Rows from block 3, named by matrix and row number. Rows with one number belong to one channel. Each number is 128 + 24 x the weight over the matrix's rms, rounded and kept within 0 to 255. All counts start at 0. Numbers have three digits each.
# convs0: first 3x3 conv (model.mid.1.convs.0.weight, 384x384x3x3), inputs 168-171, a 3x3 kernel for each
# convs1: second 3x3 conv (model.mid.1.convs.1.weight, 384x384x3x3, transposed), outputs 168-171, a 3x3 kernel for each
convs0.26:115158142132129150109139110147063135128179098085089126153133165165155141119172143087120126121120106173140115
convs0.27:138130140102111152117133105155149143129152103138117119153186121161106147142114118167136110160138147101123085
convs0.28:135180116114144133098143121153129176146136112152102166154128117111140104110130079145103100124111112115106132
convs0.29:143128152175125119159121107143124063096162136117117124175113112093109137131162159114111132151159139138152145
convs0.30:155135182159164123139165144129135135120165141109133105103133158081133130138079141136154163122118153116145092
convs0.31:173140142110157123140132124076140110186045157128157141179125175120097097132097093103115087122135138129164172
convs0.32:114150126135144121173161144136096125161127141101111155063060102048087101141143096129134154117088127156127127
convs0.33:127151143129124147109128169118133113108104124132132150126104144139105128126079135116116118167099183099122095
convs0.34:127105075153154088136159120112111131119156083161146145104130140137127121141113150140075116126135111127129093
convs0.35:137130152121107117098117133105128146135178101144043153127116122158131084133168120123149155106105134148156140
convs0.36:130107133097177127103114151131175140123099155121105156125118101163145171142104122149161109136134147133097175
convs0.37:159110128104142090137103148119142118112141133141167180124110077139110102112143108122132118125202138122145120
convs0.38:107107094154122160168156124160079140091157125122078106153145132140108112121103125144161097122098131107076131
convs0.39:134095117124105108117124125120095134120129141119112125127164110114128129104126128122134129114125134130130130
convs0.40:122123120155138113148146131153117161087119140111124139151133138077108148134116127124137138142124181104142112
convs0.41:170130150122150140162151146134201076130129112125104124107089135124106131140128144119104118124141146174151180
convs0.42:135124100148127102091175090154121142108131108097137112161145124125092129145142195114107140094105121143145115
convs0.43:120103143100115117164169067153144139140106088146101147118117123141101111125178137101149143122145162159173175
convs0.44:114125100116135089116095131138147138137098093151195125095106107097126133122128110083135139111160130142118110
convs0.45:136122135111120126122128118113126126159125124077140109129117075155110103144104124135136136110095165113109119
convs0.46:141148153134123094135117139119170107145059136144095128088106105107127136118126112156161089194126130147077113
convs0.47:129126127134140148174142160173101144120131123114132114108094109103119146136172119128162159144126134167145118
convs0.48:146092155140111110180134117145136160121114114161147100130141183154155144144145129064107173150115123165157091
convs0.49:128088158151089132124138108188183137147179139124112098073082084109097200147118184177143100133057141132054095
convs0.50:137087118132165131131171160143132149130121088113079128145135140124104137085119143095124155119105113108134151
convs0.51:122129175131153172106072125118133137103082086162124091139170150192125154128117169135132134161114105103113129
convs0.52:177122135154140134103179162130149141107092173101129111088157067125122106113163115118112140136162126119089164
convs0.53:132125119160125113109126127117110134129091142144126104117117127149117123125153142133142065120174111124135168
convs0.54:101127122141138147130100086123152137113169130135156160111114127090136165143109102127150136168110095136099137
convs0.55:118116096119149138156119101148119127146143127090117110116143123120182119119138132114115115110127145135152137
convs0.56:147140129111167100128156151114147129161112103140081130111065120108109132140094120184077127133113114119119136
convs0.57:128152147114145137164152160128125111124134153125129140146098136100124082113172114134139135133126130114148116
convs0.58:093116127159109161113122141171093171082119115114117150141124150164115127142134150158134139131100114156125139
convs0.59:116115148092094140118136089135108128170121119139115108108159098135132096209166133109119102138092111118140144
convs0.60:123150110095154110124082122173160131180120148080062172089142114121128129089141111144079094120172107158057145
convs0.61:094137137115139107118136125147151144160126121100101117123120118151134104119115138152120103119128131145139118
convs0.62:140100107118100130121115123167163129152144150149197148124152116153119119092145115162145143088133094117130137
convs0.63:131155152103104158124159160166172160141164153131116138184145163134144122135198096130142118130137147100153163
convs0.64:096085133154112113112122115140107116117127119113109119147116082179150172157164135149154124108131124114138098
convs0.65:104111104136131131129158100112122134128129120138110102157112165127132151150132104102119133119173134158145116
convs0.66:096127165097125120146112144113113100139123122160109131143112096109126160140154139127159107149140127123112140
convs0.67:122139109107071152094140157076114133145109141172157174130105143172149139119156169125123122130117153106106072
convs0.68:145107106130154162117113146098144115124090141106168148145134123120100130126149114147134145146156101110105149
convs0.69:120116118141141120096119132094122138163131130159136135106084117111147112139123110119124125129140126119118104
convs0.70:119148118096130105121119107136107102100157136149134131109152100169177074111114130174106120127210099115157126
convs0.71:147129132130137116118122128139169158116141157125130147187168140105157077158147126095146140109142090104098120
convs0.72:105121152113113145125119141148134139183145141146156099145137090102090098132164120112141120086103103145127146
convs0.73:186131151146143134100114129185148139155143109133094140067134108140130172148101145135115134145112109159087121
convs0.74:114111105164110108130167130144138147142134146097115164122151100124112101136113118169169131144092114079106120
convs0.75:147131162106132126177135140111136114089094105161098107111107149155127132153110163159109106160147112178086160
convs0.76:105166099119098121136098139104104126063186135116126136113137126143096109117127188149176120129132095125111157
convs0.77:173110131096114075118135143163104125123150049139088153079129130182095151116129141139110194107100149094119136
convs0.78:137152142141162132130143107107116131135109137122129149162142117148124143164158075118115139170165166134149105
convs0.79:122161130176187124148114177131105131145109146125109125120092148122068163088155162100185151123142115070103148
convs0.80:122106138098143177150111104133063082140079092150161140119087137118112113119119092138077171112115114144198142
convs0.81:130156118139146119140145105147071133121166150086121119135119100182162105143118105116138135152138097122107158
convs0.82:101136147142128117157146153144097121135120153120171121122173160118124129125150132112132120136135143142084133
convs0.83:148142138118119114095118123120142119159166152125110058165129126102088159169121137124104104116140075126140165
convs0.84:135123139081156141122119115121174088144074121128159158135133160138160102115095105134099093128144124126110097
convs0.85:115146126131130082149121093179108113124151123114120158114095096107094102114145151129182156091203216104080125
convs0.86:119089124175120127158131116121125142149108110140154116097115132130146120089153137120187080120178142152105099
convs0.87:081120120120158134119118125129173115166159150109122151136135144162152113098091144127158104174160162137080169
convs0.88:118157133145156106148108139131093139155093154164148109113113155119080127120120107133137089103130128189093125
convs0.89:104160114121109187150136142109155149126095145111104132113133101093070144106140099115111145117109100129221158
convs0.90:122118145111095127171171093125107160168156108155145100115127161100091162127142104130130151091087100141125091
convs0.91:097155134117115123173157156137108149136135145162108137148155117148119087140108139156156162146147098141154160
convs0.92:139115133149160111160105121166080096107103131148180108143171125155088104141115113096151161100170133153084109
convs0.93:134143160132116101162071098126123178083095164131147092116126146131187147114169128125143143146143163081110148
convs0.94:130101138095085153125149151115144165124140126158118133105161120164162137123095177075151144109100101149119119
convs0.95:155114132134119146151085126126179105117170055124114079156156131132130146140154124145187187144108134126151137
convs0.96:122146104146143133113124124141109115131162124105145095127111132135124145123080138090090112107168126112139146
convs0.97:112104133131164105158123116190157150102078125123157098149151130133200116113110095115069140166175165102100104
convs0.98:109118123147108157160138130128136162098196141141127092149092112130118128109136132119113109141120121136135113
convs0.99:114143128159132120127147101133130132132138131140141152190166143137172136167175131136142146121122136130140131
convs0.100:129139140114131148130127149135138142094136130173155094097147133158147103151121136149149141173155117159024123
convs1.26:170096129121138081113107124142161164154104157114215074104119138127122122084173127125146101169112114137164149
convs1.27:147135133092163126105115131101116139141116118129055097122127096149106088127062127154156154097117105106141074
convs1.28:135084144130112151142116126060200103126131153089135122132147162139124131154121104129110126147133156117135135
convs1.29:166147065150161131059137143146149111176076152159126158142109132133145175116118146117109113132123128096144105
convs1.30:122106118106157094137134119164141138122136109140148157118138134117117135132125189173115089127156160093114108
convs1.31:155146125125096123154153109132095094161140101137121179121110165127118132108129086116139135143131149153183130
convs1.32:126128098105089079123128123157140108101135145102132104123115136129151087160097100114089132162138136149115197
convs1.33:143129152112137091137136139131154130141158163107125157136152137131154133174102149122111165077138080153115128
convs1.34:101113098156112146199114176131111081141131115137135109126161135086140159148138150148133131115147119115192133
convs1.35:088162155170171119125160158097182119192113142107156117127119124166114056133158095115097123121170135137111110
convs1.36:137138145133100152154129127080108157102165161128097118146150160110106103167113109090116130129150098114110105
convs1.37:117217104160152153134177052104102119133063089117072100123108132139117112107123130132131108104078157141157085
convs1.38:140106085115155134119131107102172137068103118085164065119177113138150122199127150107117142158128157147111115
convs1.39:096091118101141119156130116140149160099102118082156120142131139181148134099159142138169172138116142135164194
convs1.40:171124111150148085121157128114123092101139184119127128145150131109157167105161114153149139136113100161144125
convs1.41:140165121128123145167127129101138136128124162150098113095110118111132127114189172142112094130130126123135120
convs1.42:142100091188144097132156088131084172188103172122142107100100123156141176124164114113104143093145111112092126
convs1.43:154114097119158078095154114155126134152159078057132113114176154134127146096138119081122082168074129109180124
convs1.44:102146081161120141162144162126091147145121100146081097116095066134077126103167157128130125128109157123164163
convs1.45:093124116115145159129140131136102175171107090112133140114114119134117109154134122166132102111148125156103096
convs1.46:071125086144131145136106113122130122101187161141095137147108094080164134131122136122111108128103086164144114
convs1.47:126097119119117147132127182115137119109112148135163092127089115151141128130138103136071085144139157107085159
convs1.48:161153100190155131104155137132097120156151169082111132138144160102109116098149085141076123081102096073109181
convs1.49:109104131185197129142207149104129126152164136174223133143156081107177093096095111153179128122112134199056113
convs1.50:090103145103103097163162140102117139166123167126140099164114105119129133149136097139154137133123171142140105
convs1.51:142149130141096092143094134103123141157167168133119151124140127103146118131130132131150182117152126106110090
convs1.52:114110179127105121131124115135128113125143165116155159116105139120115107133115173107179145111072101123156121
convs1.53:122126140174153110122134106144106104125171109118140144115152119130120160129128131109156132097083106154127152
convs1.54:147135127121140098133125122097123111148138147109122128130100103112147159125178158137097093143100125074099135
convs1.55:124132081109113112156183128133135112119092096126117124141133129123061136127093132128097110121128126155145087
convs1.56:149083104191080142121072114139172125110087109140107094113152140107100116122132094151130116148160140112161169
convs1.57:114158120132126138133109176130115132122121120149162157105094151123127158157134133160095113124131122113103108
convs1.58:123117131086149087145115130116161105117162181087143093111128144118176096151094093115095134160135082120091102
convs1.59:149098102140178149122171187118158073122115117108114128108122107143118108145120164118098130100161161150125153
convs1.60:127184094111107137152096148117143148152134125137093072122145161147140108118133135123132083204105155103199210
convs1.61:150145086120084135087121105119141157136112113121135112130145135154111120179139127131124158136115126153135122
convs1.62:075107122092088137105119103117056107135104175138092160153105073104124173117107156125147131123109116113152090
convs1.63:104142175111163098160068122112144126101158132090132110152073172125093127124135109140122154123123120195098062
convs1.64:117094141150113083126139115119137151124078120133157126142157115085161147115194152114113096106114167116108120
convs1.65:122127139124111114135127147159159140152140123170151109157149117102130086095106092116181127132134136084125136
convs1.66:104098110145130129088168156127130122156160148153121155146133132104104152169130126113169106169091095169122126
convs1.67:119148156136171169143133106098179110091126135075097154131130138128128084179152166184133133136112164166082108
convs1.68:131133148109090132121138138121076118115165113113143124142151146132153132132142162119135124188110107142143134
convs1.69:158113154148131132170131141123119109110173111145127122118106116136095147130141110168123090131106144135159138
convs1.70:175124123150135165127119128163102102122131124152123151116156163141130100143119132108052069128014081079143079
convs1.71:153130117129099119117105124121091140104139090086092158113102112141158164099136138132144157091126172104139116
convs1.72:102131151132125182145128103173112115140142081137117086136135130135135157109136128100127138153136166102109143
convs1.73:155161102114135079109159054179110106132110120101155120130167056138135125099164134075152107151121109087095090
convs1.74:169137183143123079157163168073178168130150095085138123143124144160164134154108140113111154137162134143073079
convs1.75:142120088138132165089128088141177132139179164150064129132169140109114117124113150115082137114115096163147115
convs1.76:108131113109173127112147134109100141127054131134113088091150173127150155155130122104132136166138162154141129
convs1.77:125118120169098100125120133102091131129118128114144109144168160099115128142148176072129161120129165148093170
convs1.78:146113118122125114123115117140123135125080136157098166152096126102099143140114087161123146126120097135140143
convs1.79:105154118138093114156091130081142155101159143086128157130159154120162159134153164157087158135166107182066148
convs1.80:139104147135106154135106127127104128114053104162103149126124160110094132124097105138154136123132114106135119
convs1.81:134132125134112062110103179144135141112095171150172072121154115108095094157136146099130104171128105141106128
convs1.82:082119101126164105136149139169089127126131111101109123138097127170129128134097144136145105109126133105074108
convs1.83:126122159116176096144119151160105113138140113158155149161137142123121151113119101096138137177123158110132123
convs1.84:117103141108097152148157123138095123117161131171085132130141167143129135126122110139118153126131124114107171
convs1.85:159129055173170135127094150116144132106078132129173110102116112132152165090171137105108125088031141141067123
convs1.86:129110090127100094133158146148135110093125078114077125151125154093122118091144133158150120081100117155113134
convs1.87:131138133126124126078107110123065148107109121158128130080085173108159135166185114100124114102157113107170124
convs1.88:124149140161109137112101133113141099110142134161121129137105101113132123113102143114137135162130164106133152
convs1.89:121110105115156135136115138126112149155081154168163154134101081171120104160104149147157134112125126086130134
convs1.90:142122069123148081141129141145135105128117122109130113100128105112101191136123130137123120129159124122134126
convs1.91:102134174164152122127134175103124142163120110120147108133147178145146140170153129115090135108116102120138138
convs1.92:140179122133093148121160101128091096117126108150170101189132118123149156156094103146185100133115170063079127
convs1.93:159177090143170153127120143192132123121150131098152178132123135115089125169123125100114171138128113155138143
convs1.94:140109144132160108095135119122141133134136131131126162144142166168113131126096121129123076096110092126076093
convs1.95:109168072143126115136136090171097140181144132120126115114114076094112141155103114080105153117092136101093132
convs1.96:136127115103109107142140140136128117132096100133132127159172136131123139101144128138117139122102126110125198
convs1.97:170132105123158150135148147163102139113176110119109105144171112108073155116121120126104115082080106167117139
convs1.98:135119159109116124098146133151096120135090170139140109115102136138159131171138128136135105120133134120137154
convs1.99:156128114094091119108117114131119124143118135087165142118087110125114115123115115111136120137156141139133124
convs1.100:126151111093099163168152121175143131123115145119113134115172119139128112165117140129205098153149078123141164